Rows from block 5 of the audio encoder of a small audio captioner, named by matrix and row number. Rows with one number belong to one neuron. Each number is 200 + 40 x the weight over its row's rms, rounded and kept within 0 to 999. All counts start at 0.
After each neuron's rows are labels from the 100 clips, of 14976, where the neuron reaches its largest size: "lies over" is the class under the peak. Only what is clearly more common there than usual is listed. The data: short pieces for a synthesised band: melody, chords, bass and drums. In brackets: how many of the 100.
# gate: MLP gate (encoder.blocks.5.mlp.gate.weight, 672x256), inputs 0-127
# fc1: MLP up (encoder.blocks.5.mlp.fc1.weight, 672x256), inputs 0-127
# fc2: MLP down (encoder.blocks.5.mlp.fc2.weight, 256x672, transposed), outputs 0-127

gate.485,227,195,194,174,179,169,179,205,263,218,204,230,146,241,242,159,153,184,230,148,309,207,162,198,203,242,235,244,115,222,211,175,226,223,228,209,211,122,261,252,191,167,96,138,202,132,280,208,183,232,130,251,232,275,167,213,262,206,206,235,176,200,183,245,249,162,206,231,233,168,173,154,211,179,229,148,261,185,200,251,198,184,275,157,153,249,226,341,213,276,233,164,169,205,263,237,210,273,204,165,182,194,162,229,225,203,224,216,153,185,105,142,193,188,244,213,242,214,232,167,169,171,169,169,209,149,138,131
fc1.485,186,139,176,250,230,186,174,207,210,232,182,171,120,219,262,138,247,239,233,216,271,207,212,234,123,191,200,230,178,256,192,245,259,206,241,245,175,165,182,216,88,217,216,187,224,183,235,218,143,167,218,228,154,227,217,161,182,240,179,225,194,209,185,204,247,200,148,129,328,191,71,245,227,135,223,196,183,140,215,180,100,244,153,194,224,170,212,210,199,212,242,226,252,214,187,175,193,240,75,170,206,161,208,194,154,213,165,151,213,174,181,238,282,213,166,141,207,183,237,173,173,200,118,107,277,149,130,239
fc2.485,146,196,258,199,228,227,166,187,210,307,205,199,268,205,212,209,265,225,194,199,188,240,208,203,108,150,244,169,178,156,226,200,250,213,226,146,221,120,184,217,141,127,175,240,225,195,170,211,203,232,134,174,224,250,182,240,216,188,205,206,195,149,209,180,216,178,195,165,219,239,123,181,185,219,147,258,170,200,182,134,161,272,147,183,193,110,171,215,182,166,169,224,169,205,194,243,174,189,156,247,270,191,182,209,235,231,147,184,167,214,188,229,224,223,120,197,171,103,273,180,236,190,203,208,202,134,181,118
lies over: C minor chord (49); G# major chord (25)

gate.518,264,206,166,237,149,219,162,190,204,211,196,173,212,132,155,207,223,271,172,263,176,155,164,189,155,177,216,193,148,270,256,189,234,151,246,198,239,205,153,224,219,183,132,250,223,213,268,212,123,234,238,157,189,194,229,168,220,212,188,171,176,200,202,187,179,193,160,236,263,184,182,269,208,242,244,266,146,152,213,226,161,216,287,263,258,283,280,208,239,241,182,226,176,117,201,199,249,240,175,205,253,159,266,177,218,164,144,195,235,216,215,231,243,204,237,179,186,138,160,154,196,214,140,262,242,247,219,175
fc1.518,259,216,149,194,179,165,183,197,182,228,135,189,210,135,182,191,184,263,145,246,159,169,232,278,209,192,215,228,142,210,217,156,183,213,222,201,240,181,199,187,175,164,216,215,205,185,278,246,139,202,217,179,151,164,209,229,253,243,161,172,270,201,181,196,115,214,122,272,250,191,153,213,153,214,310,260,197,225,178,223,161,194,281,262,224,284,230,222,215,269,149,245,164,136,183,172,243,217,155,243,240,247,322,209,210,180,176,202,214,214,243,275,249,199,245,230,175,213,199,186,171,246,155,235,286,225,176,241
fc2.518,215,224,188,171,183,205,247,251,197,157,184,155,214,162,184,161,184,175,184,131,223,189,192,225,218,194,197,262,175,266,249,152,161,197,207,176,288,156,234,176,144,221,201,205,192,162,124,239,214,204,254,197,182,196,241,185,270,228,213,211,206,98,160,155,209,158,174,194,179,290,251,236,214,141,220,237,138,141,180,192,234,174,224,261,117,273,191,166,245,235,197,143,177,220,157,190,198,204,190,247,285,251,157,185,255,142,232,172,134,205,221,195,240,166,213,219,169,253,234,155,169,198,92,157,249,136,158,278
lies over: C minor chord (75)

gate.525,170,245,154,165,173,231,198,159,196,212,130,171,247,160,230,202,201,179,177,191,266,173,203,134,174,159,163,207,153,218,214,215,161,245,248,215,209,264,227,254,241,203,157,196,208,152,188,166,175,58,215,273,201,219,183,243,154,176,177,196,153,184,162,138,115,167,220,185,174,227,246,219,229,271,219,199,182,208,234,169,217,234,186,213,250,174,167,266,138,203,209,213,168,163,180,262,201,247,266,253,251,251,209,218,264,200,185,230,153,146,103,122,199,240,216,176,128,214,216,153,137,219,134,178,233,118,182,126
fc1.525,217,133,220,202,201,273,216,235,239,263,304,131,138,237,235,285,204,224,185,223,154,228,249,235,254,211,240,128,155,146,234,208,198,229,212,195,228,180,205,204,155,148,308,186,231,234,194,253,180,186,208,141,205,238,277,223,187,162,135,226,169,232,229,153,156,201,199,139,229,158,184,208,187,207,207,170,144,164,221,229,126,214,190,198,248,241,143,230,202,268,186,206,265,173,177,113,173,198,157,227,152,255,216,177,232,185,196,225,230,249,262,145,187,196,176,258,283,233,154,210,154,247,149,208,224,229,296,194
fc2.525,208,187,169,171,211,185,286,160,241,210,164,89,207,202,242,196,147,199,156,187,197,190,145,130,292,119,172,224,180,216,237,146,189,130,198,208,239,142,281,228,186,268,167,193,253,200,194,191,228,103,187,179,178,175,185,176,139,195,132,197,231,199,169,191,193,195,163,189,205,162,187,225,217,274,190,231,257,86,184,237,231,233,199,174,185,192,182,271,210,185,260,204,217,212,197,249,166,271,250,133,182,159,184,231,180,200,254,207,222,141,124,180,150,165,211,184,225,145,219,204,174,139,220,224,273,157,275,189
lies over: G# major chord (59)

gate.261,193,189,272,90,261,193,225,210,186,184,182,273,269,252,184,143,261,154,199,155,229,232,255,199,189,178,236,189,153,148,225,182,186,127,196,242,175,237,227,148,208,153,221,203,299,224,212,194,210,190,172,131,183,203,167,175,192,162,223,196,215,233,165,217,126,224,194,230,204,184,195,288,159,180,130,207,201,133,159,155,208,210,222,184,222,191,192,220,252,227,140,212,144,176,239,216,188,188,218,206,234,222,237,152,157,180,203,203,195,190,233,223,270,176,151,123,108,172,135,199,196,203,176,223,240,276,134,186
fc1.261,213,292,228,144,195,207,194,202,263,207,181,209,179,211,159,157,183,147,151,231,169,243,179,181,191,171,229,218,140,143,224,255,176,182,205,174,168,150,271,178,216,188,179,186,169,221,177,207,170,182,163,217,256,135,145,160,180,154,236,158,249,219,169,215,195,185,158,203,211,263,264,227,105,155,237,171,271,145,163,199,199,167,238,195,235,174,202,197,220,199,135,200,182,198,260,255,231,122,235,266,163,98,175,238,171,158,135,173,174,180,284,203,225,195,144,166,128,188,165,223,233,186,165,227,224,256,157,226
fc2.261,171,209,290,166,180,213,191,233,195,223,151,164,222,196,194,283,183,121,248,228,227,200,197,212,177,193,254,228,180,216,211,207,188,269,178,155,107,190,159,205,224,154,213,217,183,202,273,276,298,145,192,194,228,182,153,173,174,193,284,142,202,198,286,234,223,211,205,218,260,197,186,279,126,150,221,205,224,194,200,222,221,225,220,170,168,230,192,125,129,198,223,228,274,215,221,206,217,148,207,180,157,164,216,193,149,208,130,198,193,249,183,218,221,165,171,178,164,172,212,183,227,214,200,216,216,191,141,187
lies over: no chord (90)

gate.390,158,190,196,127,191,193,212,195,213,183,194,226,299,178,166,162,227,147,239,218,171,233,225,202,179,175,182,232,180,301,204,154,185,205,182,250,224,102,207,245,175,232,89,214,210,186,242,198,241,185,236,201,171,271,223,236,198,125,193,149,170,220,169,222,178,198,146,212,194,209,177,125,183,175,201,176,183,175,208,164,244,114,237,252,108,171,138,243,199,241,297,296,150,249,205,282,174,224,117,250,224,231,193,232,151,249,187,238,255,168,237,150,200,177,208,190,226,260,163,126,160,187,231,190,214,177,245,178
fc1.390,265,228,255,132,177,139,181,177,197,232,302,200,253,167,150,198,227,143,205,198,227,241,214,248,90,185,270,179,160,267,186,204,165,177,154,176,193,176,195,161,179,244,184,196,184,305,104,181,201,162,221,199,186,237,186,220,238,193,179,157,154,154,216,179,210,218,197,149,252,151,232,209,241,167,251,232,189,160,233,148,247,232,202,168,191,255,210,170,193,174,223,159,216,152,195,233,232,180,173,238,237,172,263,180,203,184,181,132,173,220,183,167,185,186,131,233,160,254,244,147,201,237,147,228,223,225,135,124
fc2.390,211,166,212,196,214,195,176,222,189,280,189,155,153,241,191,234,183,164,190,176,150,211,159,124,143,193,213,127,142,124,160,203,223,274,171,201,176,167,183,208,155,274,255,201,210,208,228,204,156,93,205,235,260,224,203,274,183,247,210,200,190,247,113,188,238,178,240,204,187,250,187,234,206,255,252,197,155,209,163,224,194,238,247,209,209,277,123,231,179,183,210,161,211,209,264,264,107,167,140,207,139,235,186,199,231,176,208,170,273,172,191,248,205,200,181,85,225,279,217,226,216,194,187,218,215,205,200,212
lies over: C minor chord (32)

gate.95,159,227,190,198,184,174,170,198,242,166,146,162,294,246,214,164,201,182,180,216,231,177,210,208,228,181,184,233,240,236,177,208,193,208,270,213,230,208,189,252,219,201,166,228,156,172,253,226,199,159,140,231,247,193,61,166,77,160,244,164,246,206,203,164,266,170,145,312,193,231,247,205,213,232,230,153,232,253,237,215,162,136,185,275,141,222,196,269,179,181,169,169,181,266,148,262,118,178,224,189,203,251,244,187,180,248,236,204,176,144,180,266,239,268,245,178,107,149,174,162,128,144,229,185,216,196,244,186
fc1.95,139,182,219,206,156,180,151,156,221,166,165,161,269,218,231,233,211,178,224,222,246,178,188,227,212,197,191,171,215,285,205,194,204,215,287,203,204,181,161,237,230,223,180,180,160,160,242,189,216,135,200,213,223,186,104,157,114,214,228,167,284,164,224,181,217,184,145,271,185,243,249,221,207,252,158,153,230,240,226,231,194,103,193,230,122,205,201,236,199,157,160,130,170,246,151,252,122,173,203,155,194,284,243,187,161,224,200,224,173,165,143,211,250,264,185,236,134,200,163,214,152,112,290,186,189,269,277,164
fc2.95,228,242,205,209,196,223,205,243,169,146,259,205,205,126,221,220,270,204,206,137,192,198,218,203,163,218,151,220,243,198,123,194,187,266,131,136,205,299,210,56,204,190,197,171,248,274,118,159,220,214,262,209,218,185,260,233,215,140,225,229,197,167,267,182,231,206,251,207,201,151,124,219,175,139,175,204,201,288,255,215,162,190,258,228,312,186,172,126,187,170,114,184,234,158,169,207,169,146,192,162,220,218,169,209,263,246,205,198,194,235,238,145,233,219,229,234,155,267,237,172,177,230,192,189,186,221,168,257
lies over: G# major chord (38); G# minor chord (35)

gate.125,234,212,286,251,119,209,149,250,110,144,210,166,219,181,196,151,176,157,261,120,226,145,280,209,193,169,270,200,202,216,201,226,224,189,166,239,220,251,175,230,291,274,195,244,193,202,209,188,217,165,177,152,197,214,206,201,225,226,154,249,153,136,218,224,249,216,196,192,256,180,195,172,196,165,154,199,112,188,232,187,226,217,193,195,204,207,266,154,131,240,157,254,221,176,172,205,118,198,156,173,204,248,264,158,208,198,217,188,215,174,235,253,217,193,130,210,198,194,204,248,241,233,233,145,248,207,157,183
fc1.125,147,203,173,155,170,166,285,187,262,247,201,240,195,303,217,161,224,151,201,193,198,194,202,206,279,161,208,253,225,219,159,163,150,176,159,178,127,149,129,162,154,224,122,153,186,204,218,219,192,205,213,244,176,189,244,213,236,130,194,189,218,237,197,233,245,179,166,157,264,210,255,251,221,262,231,242,153,266,152,216,237,199,139,228,133,123,202,180,181,219,147,148,170,217,216,177,217,199,227,135,193,185,206,259,242,189,165,198,151,166,248,324,230,221,187,175,249,186,248,201,120,161,262,197,165,151,187,227
fc2.125,206,241,173,161,148,167,186,258,163,238,186,250,194,263,234,162,239,179,277,142,256,192,181,206,214,200,261,256,234,142,172,263,173,208,203,176,205,211,116,157,207,218,170,232,219,136,173,156,258,225,231,159,243,182,254,168,212,156,223,178,250,217,174,246,184,126,143,155,291,222,185,160,203,224,212,260,196,192,164,152,235,221,215,257,115,199,192,243,261,276,187,210,162,247,220,227,214,180,211,239,173,235,198,256,195,210,112,180,191,175,243,258,136,226,158,158,163,151,248,190,144,170,168,223,179,205,152,214
lies over: F minor chord (38); F major chord (36)

gate.574,176,281,150,191,186,190,199,198,197,207,128,195,283,193,192,239,175,218,139,160,220,162,165,205,218,151,165,274,220,190,192,234,166,263,223,280,240,189,227,238,221,244,118,244,181,215,187,142,187,205,197,187,185,159,188,205,149,247,235,106,188,159,178,176,181,163,200,287,248,233,262,211,188,229,241,230,235,200,183,174,230,210,228,213,157,115,208,231,207,191,133,227,203,210,240,300,241,227,232,180,197,230,257,175,258,184,239,229,231,161,208,177,243,250,266,132,140,139,204,175,143,134,217,148,279,95,170,212
fc1.574,210,131,188,202,260,198,150,205,238,222,210,184,215,188,210,267,174,214,193,181,176,185,186,264,202,253,223,188,189,130,182,168,182,241,192,187,239,186,227,196,233,149,243,264,228,186,167,260,154,178,242,167,213,211,220,223,210,194,193,205,171,217,193,212,245,285,275,128,177,151,211,255,187,164,200,191,168,203,250,220,161,211,146,222,202,203,201,195,201,201,209,215,244,141,223,123,247,210,141,180,154,204,204,226,150,250,180,260,215,228,203,203,188,225,204,227,216,252,155,232,151,165,209,282,130,214,218,217
fc2.574,293,248,129,155,261,226,177,171,211,224,141,139,273,197,221,219,150,163,206,196,222,179,191,227,160,150,202,239,214,256,201,197,193,202,202,282,238,148,255,226,198,246,210,227,183,232,200,186,206,142,200,198,154,191,201,165,195,188,151,176,219,228,201,254,266,223,222,216,221,233,198,238,227,275,205,210,236,162,188,223,221,212,170,183,198,178,206,199,241,202,197,172,168,191,215,209,173,246,176,204,193,164,124,226,158,209,227,221,266,159,130,185,226,184,198,217,209,171,185,208,99,183,175,282,269,98,340,164
lies over: G# major chord (49)

gate.369,271,220,234,220,170,181,196,191,174,242,293,231,232,213,207,207,201,210,205,184,222,197,186,276,191,183,212,218,222,93,243,166,298,191,147,212,140,195,178,199,173,108,255,140,126,183,158,226,181,143,221,162,168,212,221,238,201,137,178,195,303,204,175,203,175,175,189,190,198,199,224,224,206,142,193,134,227,258,179,230,146,205,158,162,207,185,270,158,199,269,218,183,247,153,217,253,210,212,171,185,190,295,130,221,179,250,189,204,204,299,211,242,142,329,204,209,200,175,182,274,191,268,222,136,177,205,197,182
fc1.369,238,300,189,211,214,216,203,285,169,290,214,144,224,197,199,203,218,228,200,250,177,156,264,272,156,256,210,216,245,93,218,186,226,243,213,139,175,195,224,206,168,203,211,206,148,172,149,168,215,137,212,105,230,303,181,212,189,206,198,160,237,201,161,252,173,179,226,186,249,202,201,230,265,172,256,145,165,242,240,194,225,227,152,150,221,248,166,210,181,188,189,164,234,130,164,174,148,164,190,179,156,267,143,152,237,224,228,201,156,175,162,180,180,207,184,284,186,178,214,243,172,162,135,166,213,210,246,161
fc2.369,214,258,178,203,165,201,256,186,130,192,243,179,229,204,211,185,134,196,236,204,139,230,208,190,208,191,140,166,126,174,157,254,211,191,216,228,183,196,139,221,223,217,141,132,184,247,181,218,226,59,153,118,142,182,232,230,143,159,218,230,204,192,181,271,176,247,182,136,210,181,165,250,211,262,251,193,199,161,207,258,199,175,125,257,213,174,201,236,134,158,186,223,215,193,185,170,194,188,222,227,203,210,183,179,233,186,216,264,205,256,140,148,213,256,227,197,170,169,212,232,223,166,161,149,185,240,175,290
lies over: A minor chord (54)

gate.168,257,220,161,141,217,171,183,199,86,209,258,203,218,225,269,141,240,192,189,127,162,251,187,240,197,195,232,260,136,149,224,181,127,179,202,210,196,216,104,230,182,229,273,197,214,191,224,221,186,191,198,164,206,204,171,200,215,170,219,166,183,238,225,145,183,240,247,244,112,123,161,289,170,211,291,168,198,158,180,148,230,171,209,227,208,195,219,151,168,174,209,190,184,176,186,218,162,105,166,247,203,209,149,205,191,233,257,228,135,227,222,233,203,281,152,212,236,186,222,236,140,218,199,247,229,123,239,210
fc1.168,209,220,186,234,179,258,269,185,246,202,179,216,191,230,150,278,153,195,263,226,242,207,153,168,194,228,202,161,241,238,276,183,238,264,221,228,234,167,236,229,251,162,124,169,250,204,197,135,146,168,217,246,282,284,241,205,169,235,300,149,198,140,202,206,193,126,151,148,209,232,282,185,206,205,189,190,187,223,200,305,135,151,186,227,200,261,162,200,200,227,114,209,237,249,235,228,196,239,246,195,177,128,278,212,127,188,172,157,162,169,223,187,215,165,275,218,147,230,156,199,310,207,232,205,114,236,148,156
fc2.168,130,206,140,196,196,204,180,207,229,147,239,211,221,204,186,181,251,189,223,145,170,210,206,199,206,189,172,211,212,141,232,223,172,204,122,219,214,139,262,176,190,209,231,170,186,205,154,246,160,205,160,197,203,222,110,214,107,125,128,218,186,299,185,297,219,152,161,223,170,233,236,189,165,230,268,247,138,182,258,268,160,208,176,227,198,155,160,162,239,190,172,237,160,232,256,225,216,177,236,199,224,234,231,135,221,148,189,155,211,166,123,186,184,210,128,224,239,162,284,257,218,208,268,257,127,238,167,241
lies over: no chord (42)

gate.364,137,218,202,150,199,207,220,168,193,208,219,157,325,202,202,141,255,137,212,184,244,257,196,209,228,178,231,288,101,162,209,228,172,139,214,173,202,276,202,163,182,222,107,203,236,192,226,226,181,244,201,166,236,215,135,185,227,176,221,223,214,225,218,192,192,227,217,231,189,177,192,262,224,250,167,214,275,186,176,188,222,242,227,200,177,238,264,244,156,189,119,224,195,287,148,196,213,147,181,143,222,203,257,201,217,206,188,215,145,143,318,180,177,144,183,145,124,148,212,189,194,282,226,196,214,221,230,200
fc1.364,201,238,187,133,168,166,162,144,187,196,175,172,227,227,171,144,245,156,185,174,219,284,149,231,226,177,229,234,163,139,198,204,224,213,225,142,169,258,202,134,158,194,173,175,281,162,253,257,161,228,206,161,196,166,211,185,196,142,177,148,175,211,160,136,199,230,269,229,190,163,185,210,221,214,208,204,190,207,205,184,167,198,188,183,122,220,210,232,181,239,131,210,199,192,197,221,164,128,133,88,196,176,232,228,102,136,217,192,191,200,206,187,239,136,241,147,192,114,135,219,182,211,179,143,213,163,214,213
fc2.364,159,180,239,231,246,237,201,164,134,187,230,217,187,171,213,247,235,146,181,138,172,177,187,183,152,158,163,181,284,174,274,146,211,247,314,189,150,227,167,228,180,197,134,237,219,234,137,152,198,169,237,136,212,221,239,173,186,206,183,186,195,204,204,204,152,240,246,153,213,206,281,212,188,192,191,179,165,132,189,176,161,170,195,121,214,141,259,192,211,192,226,206,212,149,182,210,190,166,128,246,214,233,187,184,113,171,154,259,207,181,220,162,209,212,170,142,160,222,196,206,222,232,223,231,195,227,122,145
lies over: no chord (100)

gate.471,167,155,155,284,210,164,179,209,231,142,195,199,238,143,182,232,202,210,175,151,197,227,212,239,156,146,162,191,181,258,111,175,164,168,246,141,238,158,140,203,159,224,127,188,206,204,112,236,132,196,165,185,177,248,248,181,196,289,214,218,184,165,151,232,182,155,179,197,160,168,176,229,179,206,123,192,216,191,190,198,194,117,232,224,197,267,196,183,280,202,227,209,128,213,179,225,179,247,237,266,248,202,201,193,166,183,204,214,226,218,186,225,236,224,202,255,205,239,215,149,253,178,216,248,252,209,246,251
fc1.471,209,293,216,219,163,192,160,133,233,155,196,215,186,249,188,224,219,185,213,222,237,295,154,181,239,192,164,193,199,261,194,246,241,186,208,123,172,185,167,180,212,192,180,153,123,204,227,166,253,209,146,279,211,150,218,195,215,220,233,259,230,191,280,199,241,159,167,191,160,252,268,158,154,185,191,176,276,212,204,200,257,204,236,202,261,226,226,176,198,216,176,158,227,274,159,261,241,189,230,220,230,169,175,271,167,191,217,160,201,176,254,218,208,190,175,176,211,129,203,167,297,238,228,248,227,235,217,270
fc2.471,249,225,256,235,139,197,176,176,197,154,195,192,175,225,183,208,231,159,227,193,159,278,141,199,290,234,192,175,204,257,212,241,162,228,222,150,166,172,152,179,198,197,164,190,120,197,178,169,249,200,155,234,197,150,198,184,209,213,226,234,255,146,307,196,228,131,201,156,136,230,257,191,172,184,158,191,263,184,225,183,213,215,207,163,210,187,226,173,219,210,156,183,229,254,176,218,253,205,242,210,220,152,152,276,177,242,198,162,238,200,237,228,240,132,166,171,185,136,137,175,299,215,239,301,169,221,181,260
lies over: no chord (81)

gate.423,217,264,200,224,188,231,166,117,220,190,207,172,288,271,193,197,212,240,253,208,258,194,148,292,182,158,180,258,140,150,256,187,217,208,170,191,141,201,260,243,250,237,215,152,230,158,249,203,218,209,241,245,155,201,134,221,184,115,115,245,188,165,210,280,225,215,186,173,195,191,264,145,171,154,227,128,188,218,160,205,157,167,191,222,153,225,187,153,170,317,194,232,251,217,158,172,196,192,250,182,245,282,213,227,201,237,122,155,196,204,219,213,205,209,147,194,177,212,194,186,105,281,214,228,167,193,224,246
fc1.423,226,175,181,230,224,188,193,159,191,212,224,129,167,263,224,156,213,210,177,138,239,218,167,177,211,181,165,226,130,252,245,194,237,220,200,268,204,142,200,174,238,189,207,199,210,191,245,183,192,199,262,213,137,190,239,195,203,123,216,219,215,248,153,194,241,252,215,134,198,157,238,209,174,219,147,195,173,260,187,172,189,214,187,207,195,196,206,167,189,200,194,210,223,190,175,254,215,237,184,170,213,206,177,247,246,282,170,198,241,180,244,297,132,207,240,179,258,141,226,254,160,234,244,276,191,230,264,235
fc2.423,221,215,174,216,226,229,205,196,257,234,143,207,190,234,167,228,234,223,165,168,270,228,189,173,148,180,172,218,118,243,229,181,187,253,207,278,180,189,210,142,249,213,227,228,230,248,286,206,201,229,265,238,123,196,230,243,199,179,210,218,209,291,155,239,229,209,211,195,234,97,244,220,191,230,172,213,155,233,175,172,232,178,182,235,185,209,180,179,141,198,209,264,236,168,179,243,166,240,223,169,118,242,180,199,267,242,187,216,160,156,197,224,156,219,203,131,224,93,226,216,144,245,256,210,181,205,205,283
lies over: A minor chord (63)

gate.241,233,208,207,195,255,187,215,201,232,234,218,206,176,224,189,235,157,136,200,240,188,227,208,191,186,202,201,277,220,222,185,153,171,222,240,136,300,231,234,309,184,203,215,180,228,249,157,275,181,133,255,196,136,195,222,183,139,202,141,266,189,221,230,204,185,157,146,240,218,216,226,164,170,238,217,108,174,216,215,100,172,146,160,164,220,185,213,172,158,211,200,269,156,194,209,241,154,250,325,191,276,181,176,167,248,172,259,157,202,209,183,252,206,163,187,199,163,163,288,205,208,142,253,198,218,260,226,195
fc1.241,191,212,207,199,198,247,165,181,229,296,198,212,270,137,185,237,162,184,181,235,261,216,196,295,177,216,167,291,227,257,244,166,211,155,229,186,267,197,197,264,126,220,217,137,193,252,236,184,216,216,250,220,130,238,194,161,161,175,271,306,148,187,176,172,139,149,202,241,298,233,157,215,168,217,202,167,183,255,212,157,200,147,105,207,188,169,192,180,179,213,282,250,194,280,208,235,161,210,250,267,240,248,198,153,237,154,252,244,186,220,259,186,209,179,214,158,127,171,284,272,171,210,239,144,182,124,260,215
fc2.241,234,89,287,222,158,239,208,243,199,245,205,223,284,222,212,169,127,238,192,195,159,186,205,182,196,244,167,191,229,179,232,148,209,255,140,203,215,213,247,214,142,238,210,184,244,245,168,144,248,170,174,231,224,200,186,275,233,168,184,213,189,187,175,202,183,157,181,239,146,143,224,163,237,125,202,105,219,160,213,202,233,267,222,279,214,191,245,242,233,228,204,143,151,158,168,154,178,184,157,227,203,185,218,191,205,136,197,273,208,180,236,238,221,251,163,228,188,192,181,166,216,178,237,208,177,161,231,143
lies over: G# major chord (52)

gate.113,157,205,217,178,152,192,204,207,177,218,218,178,190,144,171,236,163,181,184,155,221,180,288,210,192,200,241,176,184,240,214,243,215,260,219,163,189,175,155,170,205,197,159,216,201,257,200,213,126,135,222,191,247,241,210,212,227,175,243,140,208,178,229,194,147,224,187,186,318,220,219,102,198,277,186,201,158,167,244,177,243,171,165,277,152,212,178,132,215,218,143,116,211,183,235,189,232,243,249,165,270,265,249,211,233,249,108,175,191,182,144,226,272,171,307,178,178,136,246,204,198,142,238,226,172,210,208,168
fc1.113,246,224,232,188,151,204,218,219,265,138,261,168,215,204,252,240,192,230,205,237,153,232,199,181,194,278,166,273,158,178,133,213,259,198,223,168,190,160,188,207,188,208,181,234,165,216,195,211,207,177,240,197,190,215,155,248,189,211,158,126,247,217,189,123,227,211,275,174,175,183,170,239,238,203,207,163,189,210,245,227,55,134,280,269,218,245,186,210,182,253,135,277,250,198,146,220,228,236,154,228,200,284,179,247,218,235,153,296,211,177,138,266,205,168,192,150,122,224,236,192,222,246,257,220,205,142,166,172
fc2.113,185,186,216,179,195,216,262,224,175,148,184,203,182,229,203,215,216,206,188,191,218,147,141,169,224,227,205,226,150,192,171,170,180,144,191,184,142,153,220,196,247,232,210,259,301,182,116,206,216,158,155,231,209,271,196,269,259,204,220,306,167,189,172,203,208,235,168,176,193,228,277,192,138,231,85,117,241,275,131,133,224,216,232,175,193,174,203,130,176,222,202,199,296,233,186,215,131,228,231,264,162,248,174,257,189,142,185,202,302,204,201,185,152,241,165,288,156,214,235,141,131,263,179,188,190,271,245,182
lies over: C minor chord (28); G# major chord (26)

gate.422,233,146,208,197,188,167,161,167,179,214,114,217,312,195,221,134,183,227,139,184,176,110,216,280,173,176,255,171,207,193,187,184,200,260,184,185,273,193,158,209,165,196,212,234,224,187,241,160,180,282,251,220,245,213,209,211,194,225,161,250,167,289,165,252,156,184,187,176,194,207,158,236,157,188,244,260,232,197,253,214,249,235,201,161,156,253,217,148,218,171,215,165,193,191,196,252,252,170,215,149,220,202,199,182,218,153,182,158,268,192,228,231,270,262,248,206,160,180,157,175,214,180,182,161,270,159,192,230
fc1.422,259,200,180,171,183,255,203,228,214,129,195,158,143,203,262,211,217,181,237,166,262,235,180,192,166,170,188,208,110,147,197,218,202,124,206,212,220,140,318,241,233,209,214,257,125,221,187,249,203,156,211,184,252,209,206,239,205,156,163,181,156,210,229,187,250,245,232,183,166,136,222,170,193,258,160,152,166,208,190,234,192,192,195,247,194,146,211,255,186,215,129,175,209,196,153,224,210,273,244,128,174,159,176,158,188,315,176,244,160,210,164,188,160,173,236,210,185,236,191,217,154,270,260,246,224,220,181,226
fc2.422,184,215,161,225,251,230,183,141,232,200,245,158,272,193,194,299,150,147,177,248,203,214,162,209,220,206,194,223,149,201,175,201,184,205,220,167,175,193,226,262,198,196,140,207,169,250,201,220,106,199,198,236,164,216,127,200,191,168,210,222,124,197,144,197,165,233,229,248,161,229,190,196,139,291,207,222,193,228,264,153,173,188,203,146,189,186,138,266,154,203,188,126,190,141,159,204,260,196,251,156,200,163,189,92,202,201,229,200,261,249,123,224,202,152,213,233,183,232,222,193,167,215,196,227,191,204,261,167
lies over: F minor chord (65)

gate.206,146,137,262,212,163,163,200,209,208,252,158,168,269,226,207,193,142,201,262,196,162,276,178,250,144,165,188,172,211,173,201,214,181,141,155,197,115,195,147,200,218,191,169,189,212,159,187,229,166,239,103,251,261,290,180,155,184,221,173,270,221,174,203,279,253,205,263,227,152,200,172,213,201,250,109,193,167,97,215,238,268,188,268,250,115,136,189,113,221,190,270,225,187,153,213,192,198,206,212,182,155,184,191,193,183,229,200,189,241,139,168,282,262,201,180,116,202,186,217,231,156,181,214,169,153,212,174,228
fc1.206,147,139,210,235,271,219,185,170,227,220,263,120,174,207,102,268,145,133,165,192,170,162,236,161,285,219,174,237,180,201,151,169,177,193,201,187,256,227,234,153,184,263,207,206,206,180,183,171,263,202,192,207,204,232,208,247,196,193,186,194,209,176,184,192,229,141,128,222,222,204,255,202,187,145,211,221,210,218,157,222,222,174,150,204,201,231,196,241,198,270,199,192,207,206,197,200,208,155,304,211,196,264,225,185,268,197,209,258,245,233,274,195,269,190,145,244,162,264,242,136,143,163,245,220,168,169,82,215
fc2.206,162,215,206,124,248,178,167,187,227,229,200,106,150,196,160,252,172,189,173,199,169,129,201,239,192,169,160,213,199,191,285,197,154,192,207,227,217,225,234,165,195,258,195,198,169,224,245,156,184,240,157,196,187,239,165,227,246,118,232,234,248,124,239,188,164,275,214,226,191,130,170,247,176,167,276,157,168,265,183,240,162,339,162,172,212,191,192,169,151,158,221,181,89,201,215,209,220,257,194,225,259,242,247,222,160,216,190,165,200,192,196,133,204,168,187,247,256,283,217,224,232,153,147,239,163,206,170,269
lies over: no chord (42)